Rows from block 10 of the image encoder of a small image captioner, named by matrix and row number. Rows with one number belong to one neuron. Each number is 200 + 40 x the weight over its row's rms, rounded and kept within 0 to 999. All counts start at 0.
After each neuron's rows are labels from the 100 images, of 14976, where the neuron reaches its highest value: "strongest on" is what is common among them. Only what is clearly more common there than usual is listed. The data: single toy objects rendered from many sides on busy backdrops.
# fc1: MLP up (encoder.blocks.10.mlp.fc1.weight, 640x160), inputs 0-79
# fc2: MLP down (encoder.blocks.10.mlp.fc2.weight, 160x640, transposed), outputs 0-79

fc1.197,213,211,218,138,201,138,174,221,300,136,345,215,184,192,223,182,240,178,241,173,178,221,207,226,206,198,139,239,215,180,187,193,161,274,169,126,185,194,228,157,152,236,201,209,211,183,165,147,227,211,194,190,206,199,113,201,216,220,182,175,181,220,262,157,162,158,215,231,214,167,269,240,156,269,239,207,208,176,182,230
fc2.197,143,235,266,187,245,237,166,139,199,264,244,231,69,212,192,225,204,183,257,261,213,164,282,145,183,292,121,202,265,196,185,232,220,220,175,228,222,186,215,173,199,179,218,201,248,172,124,184,165,223,191,192,190,157,222,224,208,217,160,221,212,216,188,201,207,261,193,242,213,200,226,182,112,239,157,222,268,252,172,139
strongest on: blue

fc1.434,196,128,208,203,156,203,223,224,188,174,240,228,174,198,156,231,152,213,241,211,153,259,207,190,232,177,222,223,184,159,221,223,253,194,234,206,245,144,182,141,245,184,169,151,222,166,147,143,176,207,212,252,212,229,213,157,196,205,144,134,235,184,233,169,257,233,220,175,169,238,230,177,219,157,200,190,312,243,190,135
fc2.434,209,150,225,155,224,125,242,206,162,225,107,198,196,157,207,121,162,166,190,160,193,180,179,166,207,204,220,176,232,236,195,263,218,232,140,116,148,211,234,143,127,253,257,199,198,133,195,163,164,231,188,210,133,218,213,193,200,173,257,204,199,123,245,173,119,183,203,217,269,131,170,250,198,205,168,246,164,167,231,149
strongest on: pink

fc1.551,165,222,211,168,196,231,206,261,171,238,132,239,229,162,253,126,188,246,246,131,218,240,233,182,131,263,162,182,167,219,204,184,283,246,183,176,214,171,224,243,238,217,204,263,252,172,235,200,195,200,156,82,162,243,227,209,201,197,207,256,186,179,163,177,198,231,222,187,213,190,167,259,258,249,267,216,200,315,207,227
fc2.551,220,211,176,169,184,222,190,182,181,251,212,265,165,213,192,199,207,236,140,191,203,178,164,228,196,163,133,223,205,174,161,190,199,178,240,177,162,127,202,214,176,224,179,155,276,211,193,155,254,165,204,163,170,150,262,171,260,213,186,261,176,188,163,244,186,226,178,239,136,183,279,182,232,187,244,183,204,70,238,191
strongest on: yellow

fc1.141,155,283,257,203,153,217,219,223,199,177,240,225,275,177,165,180,136,136,168,237,175,185,174,185,258,225,191,246,142,169,207,239,177,162,184,257,143,209,150,150,204,245,204,141,241,219,169,181,235,232,182,218,188,246,87,130,151,260,155,194,249,186,217,169,253,214,157,250,184,142,197,220,292,206,169,179,161,226,263,180
fc2.141,249,204,209,209,164,250,197,245,176,259,118,215,204,227,218,260,170,270,267,154,189,220,148,215,149,215,185,164,204,92,220,245,191,208,185,228,229,234,197,195,220,256,309,227,250,290,265,180,149,188,256,202,262,239,185,315,138,181,249,158,212,153,156,156,212,236,180,233,240,164,196,276,226,215,180,251,211,194,216,175
strongest on: pink

fc1.91,187,179,212,215,177,165,186,202,192,169,215,236,150,129,188,277,182,179,216,204,202,194,213,209,212,233,237,190,183,203,242,209,260,191,180,187,197,245,184,211,211,107,265,145,247,237,189,272,197,205,225,227,235,285,225,176,120,159,170,193,174,135,276,204,179,180,186,246,148,206,222,184,225,214,266,188,238,165,159,158
fc2.91,164,212,252,227,236,260,233,197,187,233,180,212,189,193,203,148,235,143,155,252,196,199,162,245,293,192,135,201,271,157,167,218,237,178,170,175,165,196,171,169,239,169,151,185,198,221,195,191,166,161,219,165,210,234,235,266,236,261,136,163,195,184,193,147,153,179,252,237,226,205,246,191,175,220,149,221,137,208,225,122
strongest on: black

fc1.50,162,170,104,226,156,132,202,208,179,201,190,218,190,214,184,220,208,134,225,219,218,199,149,222,260,197,165,247,172,160,168,186,223,187,218,195,195,159,252,224,215,172,201,125,153,207,174,192,186,246,226,230,182,198,205,182,233,227,177,224,230,226,134,63,214,93,217,200,122,231,206,235,179,118,205,201,195,168,204,186
fc2.50,186,215,214,118,152,241,203,193,76,228,224,217,186,89,207,163,246,209,186,166,188,112,234,214,174,216,136,169,167,145,184,273,234,213,143,202,186,211,185,238,181,220,147,137,161,213,161,185,171,184,174,243,185,241,257,186,166,192,182,155,193,189,180,215,250,190,283,226,262,203,192,257,169,233,262,200,150,204,199,142
strongest on: black

fc1.92,240,187,202,228,202,282,250,179,275,217,162,218,187,186,190,236,252,190,179,200,263,218,215,231,156,179,188,175,181,230,280,284,293,164,239,230,287,158,211,168,137,243,164,162,185,197,193,217,197,224,152,262,229,165,180,243,212,191,175,201,192,255,219,256,253,227,192,189,181,322,251,176,246,209,221,166,232,149,215,228
fc2.92,203,215,191,192,236,207,205,200,220,227,210,232,197,157,213,227,206,230,260,222,107,268,179,191,181,214,204,253,225,172,234,199,203,224,182,200,131,180,187,183,148,163,241,246,247,202,267,231,209,253,215,178,186,155,197,186,194,208,187,179,267,189,156,136,181,140,280,139,190,200,238,169,158,243,154,236,106,198,189,219
strongest on: orange

fc1.139,194,144,207,212,277,318,211,192,223,223,207,247,220,185,192,206,184,145,197,189,117,131,214,255,240,167,137,212,205,249,244,184,157,147,210,182,205,208,226,189,135,217,229,138,204,230,123,100,275,199,205,182,131,229,175,166,259,177,183,190,197,140,227,203,235,194,210,196,174,271,180,213,243,192,182,219,201,180,236,275
fc2.139,206,201,175,158,183,243,163,242,245,199,196,201,173,232,187,277,215,257,184,220,211,170,122,135,158,189,260,148,146,281,186,261,142,198,142,225,254,211,218,209,217,187,205,210,256,208,291,205,233,169,244,182,211,160,218,185,176,205,207,177,149,118,218,201,251,170,241,192,214,163,241,148,180,233,186,208,197,129,172,270
strongest on: pink

fc1.460,202,157,188,193,213,225,225,205,134,213,260,188,178,219,165,217,218,177,209,189,294,218,202,208,154,216,175,208,145,215,140,227,171,231,185,186,206,220,224,208,146,170,186,212,151,198,186,172,153,174,129,212,163,238,124,277,211,234,211,218,204,176,155,207,158,163,210,221,237,237,81,134,186,182,185,142,207,221,164,151
fc2.460,195,247,255,222,216,197,214,183,235,144,179,196,302,216,182,214,199,226,204,252,206,222,220,129,181,318,265,145,255,134,321,189,189,206,230,192,202,147,212,249,181,176,249,208,210,153,246,126,196,161,203,223,215,260,233,250,162,191,291,186,213,201,244,170,148,209,202,167,202,175,91,206,225,204,208,231,209,195,157,209
strongest on: orange

fc1.309,186,200,169,192,190,166,211,189,256,223,215,270,235,134,207,205,184,161,132,179,196,248,177,202,245,202,256,248,165,252,205,181,256,146,204,184,257,201,275,204,251,210,187,240,73,238,210,178,198,218,177,193,178,197,154,251,177,202,154,161,220,232,277,234,148,270,235,230,247,225,176,192,95,238,152,156,151,171,171,283
fc2.309,221,235,196,235,223,198,136,250,236,138,159,206,243,188,172,212,183,141,207,175,193,162,174,198,208,157,215,200,191,232,219,237,170,173,204,207,163,230,197,239,177,267,261,131,301,210,171,250,185,220,212,172,193,186,203,127,198,214,157,207,235,156,251,161,113,106,220,226,158,203,287,183,242,143,206,173,205,215,252,209
strongest on: orange

fc1.107,137,127,251,193,185,180,218,188,184,245,280,171,196,203,226,198,162,272,169,106,100,213,212,175,216,200,262,217,218,233,216,275,229,156,172,222,179,144,220,135,222,234,208,215,118,182,203,169,219,132,241,271,205,233,156,157,187,212,185,215,250,167,189,212,246,217,140,222,223,288,141,186,218,146,210,164,183,216,191,162
fc2.107,142,231,294,189,179,201,180,184,248,269,159,162,221,260,230,281,164,261,214,217,258,199,147,191,206,219,176,238,220,143,186,189,217,245,248,198,207,226,130,165,117,167,212,234,279,175,180,224,238,187,225,190,233,218,210,216,154,228,217,200,195,140,195,195,188,213,152,251,211,206,248,208,149,256,151,202,166,188,137,244
strongest on: blue

fc1.30,241,125,155,256,171,238,148,248,214,169,163,182,232,167,205,212,202,226,229,240,192,211,226,285,220,199,198,211,196,178,245,262,186,159,204,234,169,198,138,91,218,177,219,195,206,177,168,134,221,261,205,172,197,127,170,179,192,193,260,259,198,198,244,193,207,172,207,228,167,121,200,158,192,244,277,151,179,208,194,296
fc2.30,186,216,168,211,145,234,264,239,139,215,190,136,134,200,134,230,220,230,191,208,134,156,199,220,125,211,187,244,154,227,205,233,205,155,189,182,296,226,247,192,170,261,192,176,175,196,122,208,202,142,200,250,161,155,211,129,145,163,111,117,154,214,177,170,208,211,254,191,182,237,248,208,248,186,217,227,204,242,247,134
strongest on: orange

fc1.354,179,262,130,235,180,220,200,251,215,221,206,165,203,251,228,175,231,175,123,240,239,180,200,245,190,200,258,216,108,198,265,257,198,210,171,228,241,155,192,234,175,158,269,205,204,262,252,250,217,222,212,232,238,184,239,183,187,195,200,244,223,199,221,292,169,233,208,208,171,221,282,225,244,197,256,221,169,177,180,219
fc2.354,205,189,182,267,196,128,167,211,159,233,173,207,241,268,151,185,177,176,215,219,208,155,233,207,235,189,141,207,216,223,197,234,188,213,172,136,245,107,130,190,161,223,145,222,288,232,247,212,192,170,148,220,250,226,219,229,241,176,204,199,208,175,172,159,244,219,222,206,237,259,137,233,223,233,219,226,210,156,174,235
strongest on: pink

fc1.68,202,235,202,261,179,210,265,194,225,228,229,265,258,157,246,154,257,249,233,231,184,188,179,173,222,170,261,242,234,180,158,227,316,217,193,230,246,233,219,198,196,250,230,166,160,226,231,281,186,254,206,249,181,158,188,213,276,161,223,225,284,194,223,157,246,155,190,183,215,195,263,149,129,255,262,118,233,217,167,197
fc2.68,241,227,169,175,176,97,229,252,232,153,217,148,324,211,110,187,132,168,236,234,168,246,170,228,196,212,171,171,268,187,216,233,172,276,217,204,166,204,219,195,200,163,191,187,241,120,160,214,229,242,165,175,176,135,219,176,151,189,243,179,151,148,183,165,170,183,154,211,197,243,191,201,218,258,252,217,258,166,266,115
strongest on: pink; grey

fc1.450,191,190,152,205,200,170,161,178,163,174,226,178,173,233,225,206,244,265,187,183,168,201,189,131,247,152,183,188,238,192,198,197,223,213,190,217,128,196,157,134,249,110,198,159,263,175,252,201,240,174,162,147,163,345,132,171,217,206,148,177,180,161,245,212,125,230,138,253,173,216,257,249,203,185,188,205,236,193,254,224
fc2.450,225,175,272,174,137,251,143,220,143,243,180,153,200,200,211,153,202,280,256,186,214,150,195,187,226,229,129,160,226,230,162,207,238,173,256,168,280,238,282,112,177,299,207,179,212,206,161,161,164,229,183,155,253,154,228,194,182,276,225,207,206,182,192,213,239,163,196,169,213,187,146,230,211,201,163,216,176,180,126,238
strongest on: blue

fc1.564,153,242,220,194,268,222,180,193,235,199,196,190,172,184,179,218,287,167,222,238,249,197,262,190,119,180,241,235,176,206,227,226,225,219,133,155,181,229,130,199,249,155,205,126,196,197,174,160,205,219,176,289,216,137,180,245,211,204,164,224,186,187,275,249,280,255,202,230,129,226,254,244,223,191,152,230,228,161,207,200
fc2.564,111,198,183,191,210,259,178,269,207,214,230,165,171,185,169,188,196,204,215,210,152,220,107,195,190,163,274,173,198,175,256,205,185,202,142,194,154,215,231,105,199,178,153,152,239,171,223,238,199,239,186,200,201,205,169,176,137,273,150,186,183,232,199,151,233,173,162,181,257,220,246,204,214,262,206,248,238,306,177,227
strongest on: black

fc1.80,213,228,235,163,199,166,207,132,206,212,202,247,182,239,188,250,144,229,262,154,202,126,200,203,230,178,178,266,123,209,141,201,218,225,149,154,182,176,178,204,215,341,136,128,227,130,244,155,246,141,160,176,204,203,115,228,131,224,200,163,192,190,188,222,206,221,161,210,191,198,218,143,297,100,157,205,249,172,168,217
fc2.80,181,191,119,223,273,241,180,223,184,201,176,268,238,225,281,213,207,118,200,206,139,185,195,260,193,146,217,117,217,137,194,227,155,246,224,204,210,196,221,175,148,235,205,166,267,148,167,198,286,188,230,188,131,262,162,284,191,259,187,194,215,182,187,151,209,190,173,158,243,139,187,187,234,248,198,228,264,193,197,163
strongest on: yellow

fc1.373,248,138,316,249,200,223,213,214,260,177,220,217,209,244,131,212,188,180,239,133,249,123,222,243,220,199,227,190,144,212,167,142,136,157,193,190,195,227,161,238,212,248,219,207,160,199,257,178,137,175,208,212,178,205,211,298,215,259,203,249,244,278,186,254,199,241,155,167,146,196,241,156,145,218,208,211,206,277,200,151
fc2.373,217,216,146,250,211,202,290,169,211,182,196,193,232,179,276,159,152,244,186,209,214,233,286,199,229,195,249,239,314,237,107,201,232,237,192,239,205,201,231,223,180,159,217,247,223,182,173,280,232,238,234,148,171,203,181,161,205,273,197,261,285,200,185,182,212,233,144,273,299,208,238,250,222,243,169,177,190,224,192,213
strongest on: orange